Rows from block 3 of a small multi-label audio tagger, named by matrix and row number. Rows with one number belong to one neuron. Each number is 200 + 30 x the weight over its row's rms, rounded and kept within 0 to 999. All counts start at 0.
After each neuron's rows are labels from the 100 clips, of 14976, where the neuron reaches its highest value: "loudest" is the band of the loudest frequency at the time of the peak. Only what is clearly more common there than usual is listed. The data: single English command words and digits, spoken by a formant synthesiser in many voices. In brackets: how many of the 100, against the usual share in percent.
# fc1: MLP up (model.blocks.3.mlp.fc1.weight, 480x160), inputs 0-159
# fc2: MLP down (model.blocks.3.mlp.fc2.weight, 160x480, transposed), outputs 0-159

fc1.159,177,205,169,192,174,198,201,192,204,221,154,188,224,186,173,189,218,180,198,185,173,177,235,227,230,112,205,206,221,177,260,210,242,193,213,208,210,179,282,197,227,209,260,193,227,195,194,203,168,186,191,196,254,183,225,177,199,201,230,207,230,133,218,277,186,131,208,181,233,158,158,186,187,198,192,251,228,222,226,206,199,256,198,190,157,244,195,203,175,216,277,188,168,182,191,236,193,188,182,235,243,190,230,209,178,140,213,179,180,207,186,223,199,168,188,175,249,238,218,221,198,175,200,177,216,151,176,154,223,213,149,149,157,252,195,217,211,189,167,183,186,133,140,230,173,238,216,191,168,234,223,225,243,175,191,227,217,216,200,191
fc2.159,239,262,218,166,199,207,201,196,197,247,192,225,234,154,181,230,134,215,204,234,248,224,186,221,184,233,243,277,157,168,244,205,217,220,237,222,185,247,130,205,255,200,169,211,137,168,129,188,227,210,155,240,157,194,183,194,162,158,202,200,216,196,178,194,194,203,199,201,187,188,226,169,223,202,244,183,171,201,225,170,157,231,201,202,266,215,191,200,199,167,259,176,199,207,162,212,189,210,177,235,177,189,218,180,187,219,229,252,244,169,139,171,220,248,193,192,214,206,206,166,199,216,205,195,175,216,221,184,203,210,146,202,199,151,192,221,214,213,199,259,233,250,226,140,149,244,241,213,165,198,202,180,186,203,190,229,233,200,229,215
loudest: 500 to 1000 Hz (90 vs 15.8)

fc1.183,128,155,262,214,178,194,203,194,197,215,205,185,192,203,239,189,174,184,183,203,209,264,237,203,162,220,223,183,228,215,196,185,192,162,142,210,199,187,172,158,213,181,233,232,152,169,187,186,176,217,233,169,203,206,176,213,120,193,225,171,245,174,154,188,188,221,201,219,173,202,220,176,214,195,218,186,193,217,167,183,147,225,122,171,160,221,220,126,225,253,197,216,168,207,228,192,231,174,161,193,168,244,207,244,196,188,222,177,231,155,138,206,228,219,164,169,192,187,170,166,211,206,232,262,194,177,209,254,203,205,224,209,156,264,204,226,273,195,190,238,170,221,196,166,195,250,214,247,175,191,208,223,222,215,239,174,213,259,187,182
fc2.183,186,244,194,187,224,212,191,218,183,208,194,213,161,222,210,213,219,245,209,272,202,224,242,275,182,222,224,178,173,208,203,195,237,191,154,201,264,218,156,196,206,217,165,190,255,209,255,186,218,237,245,219,168,202,182,182,226,170,166,193,146,193,174,193,289,135,176,197,244,186,227,189,173,226,191,239,155,210,182,258,186,135,222,186,208,184,185,174,214,177,176,257,218,216,157,195,184,155,243,206,189,201,169,218,120,163,167,199,199,162,172,206,153,206,205,229,204,193,153,237,230,222,237,173,217,224,228,215,193,209,193,145,254,205,250,195,221,222,211,197,164,250,202,220,170,213,191,212,180,189,182,208,195,172,152,172,156,194,217,217
loudest: 250 to 500 Hz (67 vs 15.5)

fc1.94,204,238,230,140,165,191,170,221,153,241,216,217,191,195,255,207,269,233,241,159,155,179,231,238,234,240,201,177,208,236,208,229,203,201,166,192,210,202,247,179,163,202,229,236,188,233,213,185,179,208,191,185,212,189,192,170,157,202,184,239,224,172,221,188,212,218,195,214,198,150,218,183,180,227,197,177,203,183,174,150,162,223,208,184,223,206,215,247,198,209,170,157,198,268,262,201,189,216,167,170,194,218,209,240,196,183,267,188,216,224,244,199,161,149,188,223,179,184,234,178,228,185,255,188,180,208,193,221,186,192,162,221,151,255,184,242,177,242,134,193,205,145,234,205,198,245,169,191,177,184,127,219,244,233,201,141,159,214,185,255
fc2.94,221,214,186,243,216,208,222,230,178,193,209,219,239,220,207,149,208,217,170,159,191,226,159,183,238,196,220,178,240,217,294,238,227,157,152,179,171,172,182,219,187,242,184,158,200,197,142,205,217,196,235,222,208,236,200,246,159,222,163,183,212,208,182,227,194,209,224,235,155,201,264,193,215,160,147,223,219,189,198,213,230,114,195,189,189,208,208,199,197,188,224,246,192,202,197,173,218,190,213,246,168,222,253,179,237,221,140,195,150,235,120,163,217,255,218,215,166,228,179,197,202,213,226,206,171,175,232,218,241,177,201,213,174,181,218,233,157,171,219,209,173,237,218,150,226,179,168,243,130,204,179,227,144,190,165,183,198,181,204,202
loudest: 4000 to 8000 Hz (54 vs 11.3)

fc1.117,180,182,212,177,221,157,175,179,198,181,157,224,249,250,214,187,226,217,198,268,216,129,158,201,195,204,216,195,213,177,154,201,163,249,283,187,211,176,230,196,168,149,195,199,170,181,200,192,184,229,175,156,207,244,221,180,177,174,206,205,176,228,208,171,202,201,203,140,217,197,203,173,231,211,197,240,186,180,207,163,147,188,209,245,151,211,167,190,206,202,239,178,247,169,165,216,304,207,233,182,209,152,251,179,230,236,161,221,216,191,230,175,200,160,126,234,193,201,216,237,162,178,163,169,179,175,201,219,222,208,213,190,207,188,236,154,237,189,228,190,161,200,208,179,223,171,191,211,266,160,202,211,177,202,146,159,221,230,185,207
fc2.117,214,179,190,190,187,152,174,213,183,220,191,202,256,225,152,228,211,236,200,199,214,203,187,222,215,200,205,202,187,132,245,190,248,222,246,221,178,218,167,200,176,184,207,173,187,188,202,193,170,163,199,180,234,219,210,157,213,213,203,201,257,236,193,228,202,213,199,213,171,225,191,187,227,184,200,150,220,170,179,208,206,256,217,175,201,169,181,215,151,252,168,233,184,173,220,191,204,215,157,197,233,222,292,170,222,213,149,202,180,265,173,197,228,160,201,115,130,152,183,211,184,250,160,215,172,217,152,200,212,188,195,226,257,196,222,179,153,264,211,208,170,227,181,191,222,185,252,221,220,256,179,169,184,260,208,166,260,224,170,227
loudest: 4000 to 8000 Hz (84 vs 11.3)

fc1.257,158,202,250,250,234,217,205,222,208,170,214,210,267,158,214,160,214,183,215,242,228,186,226,230,180,200,194,192,224,257,237,208,184,214,129,228,153,183,216,197,199,211,193,141,207,146,189,166,191,221,181,226,231,197,184,214,171,249,257,160,190,223,206,162,232,186,206,185,159,198,146,207,217,214,223,219,157,137,193,209,250,230,216,207,193,221,213,141,196,243,232,139,177,192,181,201,206,224,213,179,227,216,232,171,193,182,253,219,245,173,213,278,217,177,207,215,193,173,178,189,222,195,182,261,125,216,221,174,229,191,222,153,240,227,226,202,182,183,186,253,261,202,213,155,174,181,185,213,219,198,228,170,201,162,186,191,205,175,227,249
fc2.257,190,196,112,146,215,195,173,179,198,223,151,257,278,227,160,204,191,207,191,205,202,143,204,229,245,159,224,226,167,217,173,177,163,165,181,201,202,175,229,163,204,228,234,190,156,166,241,236,197,157,217,161,201,201,200,177,214,158,187,186,204,222,201,230,230,194,182,252,186,206,228,236,206,234,234,228,184,246,222,238,185,172,231,220,184,206,229,246,209,222,204,238,134,187,161,201,179,183,198,172,187,205,253,202,232,176,193,264,199,234,246,260,169,167,234,214,214,172,239,182,174,216,205,204,169,144,178,229,253,226,147,218,217,194,218,184,200,227,197,221,234,206,204,169,256,220,188,220,200,178,213,242,225,231,221,219,210,195,188,123
loudest: 250 to 500 Hz (46 vs 15.5)

fc1.19,235,206,204,246,206,205,189,208,184,138,197,201,181,210,240,230,240,161,214,169,163,209,189,249,199,191,217,239,186,189,177,140,204,202,236,219,200,203,202,168,170,186,227,237,268,263,228,179,227,220,158,243,169,162,135,258,220,237,168,244,204,222,191,196,202,226,229,196,145,176,199,166,249,211,246,137,236,163,162,175,182,190,171,187,219,176,232,271,264,177,173,215,160,217,213,242,217,235,198,172,160,167,215,226,209,215,183,193,214,238,210,155,249,215,166,181,211,203,200,212,210,180,232,195,186,214,202,188,266,202,174,185,163,192,165,220,154,181,216,181,209,206,245,219,192,226,162,225,227,231,251,209,229,212,217,198,229,267,222,178
fc2.19,161,191,145,165,205,234,152,185,217,257,238,213,204,202,225,212,221,194,186,207,202,196,251,165,170,245,203,227,207,195,234,244,218,200,202,127,186,188,205,149,204,206,208,198,194,197,158,156,177,237,211,181,221,222,240,190,132,202,188,239,195,197,187,229,240,243,199,155,182,148,185,234,182,259,224,220,183,194,186,232,206,173,219,209,148,195,186,221,209,221,228,197,187,237,209,195,182,223,215,190,138,194,237,260,167,239,176,205,216,249,184,197,219,218,163,200,247,227,193,171,258,178,214,205,177,200,226,182,171,187,260,224,259,185,167,191,198,178,234,106,184,223,181,230,240,162,171,159,168,170,237,153,185,213,182,196,139,171,158,207
loudest: 250 to 500 Hz (53 vs 15.5)

fc1.456,188,172,169,217,206,160,186,206,190,185,199,239,226,181,184,189,221,186,197,216,159,168,185,159,242,184,198,207,195,235,130,200,222,198,256,230,179,255,229,202,226,144,181,170,166,177,227,148,179,206,203,220,187,262,266,209,143,216,190,178,217,247,205,185,242,191,169,220,246,198,166,213,215,210,179,183,201,198,221,185,201,219,168,186,210,150,207,158,195,196,220,142,204,126,227,189,201,177,231,228,215,213,164,196,228,217,191,184,239,217,176,204,187,222,213,189,143,215,204,226,78,232,151,177,261,171,229,176,216,206,186,258,223,196,208,184,197,232,214,198,164,208,220,183,232,205,176,166,289,156,170,217,149,207,215,195,201,217,211,221
fc2.456,230,171,163,201,196,213,235,169,203,240,207,117,228,173,176,231,200,226,221,236,168,174,220,195,183,190,187,256,172,158,190,183,225,204,222,177,232,205,222,258,210,205,205,197,166,175,229,214,226,171,199,160,202,181,234,201,195,210,176,199,229,222,129,180,187,154,188,185,203,246,177,225,179,166,184,179,260,178,194,177,163,225,254,202,221,141,176,222,214,211,221,234,164,202,196,226,303,158,202,126,235,253,208,200,200,202,195,159,166,265,234,177,179,200,210,139,203,202,171,178,166,209,175,198,141,224,212,180,158,205,184,244,178,193,212,218,201,207,184,204,173,279,162,253,181,203,218,208,222,198,245,174,180,219,222,196,238,188,208,166
loudest: 4000 to 8000 Hz (51 vs 11.3)

fc1.430,203,204,160,178,211,157,187,197,246,181,221,193,162,209,202,250,166,178,224,200,206,227,219,239,183,141,151,158,182,261,160,188,153,176,194,168,236,165,180,231,235,192,219,176,196,216,217,216,201,171,225,213,223,192,193,200,143,234,187,207,264,158,198,206,253,243,231,182,285,203,190,163,228,177,144,149,212,188,195,161,186,219,171,201,233,238,157,218,202,183,196,170,249,153,218,190,267,174,244,233,199,199,197,178,182,183,196,208,183,180,186,156,235,198,197,231,205,242,195,206,222,174,251,196,177,214,163,214,217,197,190,227,234,204,249,214,232,243,229,201,275,206,198,183,161,221,196,202,196,220,179,121,171,220,207,225,191,225,202,277
fc2.430,172,203,155,186,188,218,189,194,206,177,185,150,201,190,258,198,200,190,227,180,243,208,205,156,195,230,223,232,226,199,186,185,209,192,192,262,220,213,229,213,192,218,234,179,213,246,259,168,178,234,177,191,181,169,234,243,245,183,286,135,178,222,201,227,203,218,169,169,200,222,173,200,211,181,253,201,199,227,187,229,166,199,201,266,202,194,146,174,168,203,201,212,203,196,206,156,236,136,146,202,191,153,225,260,199,221,182,269,200,187,189,241,174,244,190,218,197,195,234,172,222,161,190,192,233,141,235,237,199,245,239,165,217,234,199,147,166,174,273,214,199,187,185,180,185,221,248,176,206,167,243,230,187,168,181,193,208,263,230,194
loudest: 250 to 500 Hz (60 vs 15.5)

fc1.84,180,148,219,154,170,250,190,217,167,190,222,180,174,260,162,199,235,225,210,164,150,221,185,210,221,177,140,166,213,206,205,254,206,209,153,204,165,180,207,201,232,162,170,262,232,211,190,187,163,178,214,212,219,197,198,188,174,223,210,160,261,196,257,230,178,147,196,220,182,159,204,211,181,209,193,216,204,194,209,204,183,197,178,228,197,225,170,161,248,176,226,195,136,242,172,162,224,205,164,212,186,185,247,235,201,182,197,185,229,241,189,217,189,194,205,152,200,144,170,184,193,278,248,228,206,235,162,220,169,232,201,206,137,170,208,221,235,201,163,228,163,162,134,175,219,220,210,229,201,139,280,225,198,169,177,207,222,207,179,219
fc2.84,200,209,165,154,201,212,203,205,209,218,167,185,174,197,159,214,174,173,231,200,193,217,196,191,231,213,193,251,198,228,155,201,200,181,212,201,229,260,205,251,156,184,212,178,254,184,198,190,202,220,233,206,205,199,196,221,202,163,184,229,147,199,191,240,119,202,237,199,167,220,214,249,242,181,238,129,296,218,217,235,183,267,237,211,248,178,168,173,201,236,218,239,213,143,203,209,186,171,175,236,248,181,141,159,186,162,210,210,253,193,151,172,209,224,184,173,262,207,235,146,205,187,192,225,263,147,216,166,229,203,167,177,183,228,208,196,233,179,228,184,186,193,188,228,173,208,158,237,201,209,162,233,185,216,223,152,200,214,213,192
loudest: 500 to 1000 Hz (72 vs 15.8)

fc1.297,158,154,198,180,210,207,199,194,164,222,230,196,175,192,214,241,228,172,197,177,172,125,198,213,234,170,137,223,220,242,175,167,133,157,184,204,227,182,120,288,229,208,243,161,195,199,197,201,230,214,141,182,198,175,202,212,271,201,176,191,174,232,221,248,182,176,182,214,229,187,217,172,228,206,174,202,195,250,191,215,193,215,234,196,245,206,189,212,164,219,189,164,174,186,203,189,238,216,181,253,216,181,202,212,245,223,226,156,198,178,188,197,188,186,189,238,228,202,182,215,237,162,183,218,215,152,224,172,179,231,141,176,221,210,189,159,254,222,182,214,223,228,226,165,160,292,188,226,208,212,223,122,236,214,222,182,193,216,210,218
fc2.297,218,166,198,248,196,207,251,194,207,235,222,207,155,172,254,232,198,185,163,191,178,178,111,174,159,217,223,198,218,176,210,207,242,172,215,249,167,190,171,186,141,168,209,163,208,250,182,147,229,186,220,184,185,243,150,187,168,255,201,153,205,202,197,245,219,217,186,179,247,197,275,200,180,180,165,238,140,185,202,207,232,232,194,228,215,230,177,216,214,178,209,150,199,225,185,200,165,187,270,220,191,199,196,194,202,215,194,208,148,126,207,219,199,170,193,225,206,162,198,235,202,182,197,216,216,181,200,234,197,131,210,262,162,197,200,232,254,167,166,216,175,137,172,222,210,222,186,228,234,177,188,207,246,188,180,239,159,222,218,200
loudest: 500 to 1000 Hz (58 vs 15.8)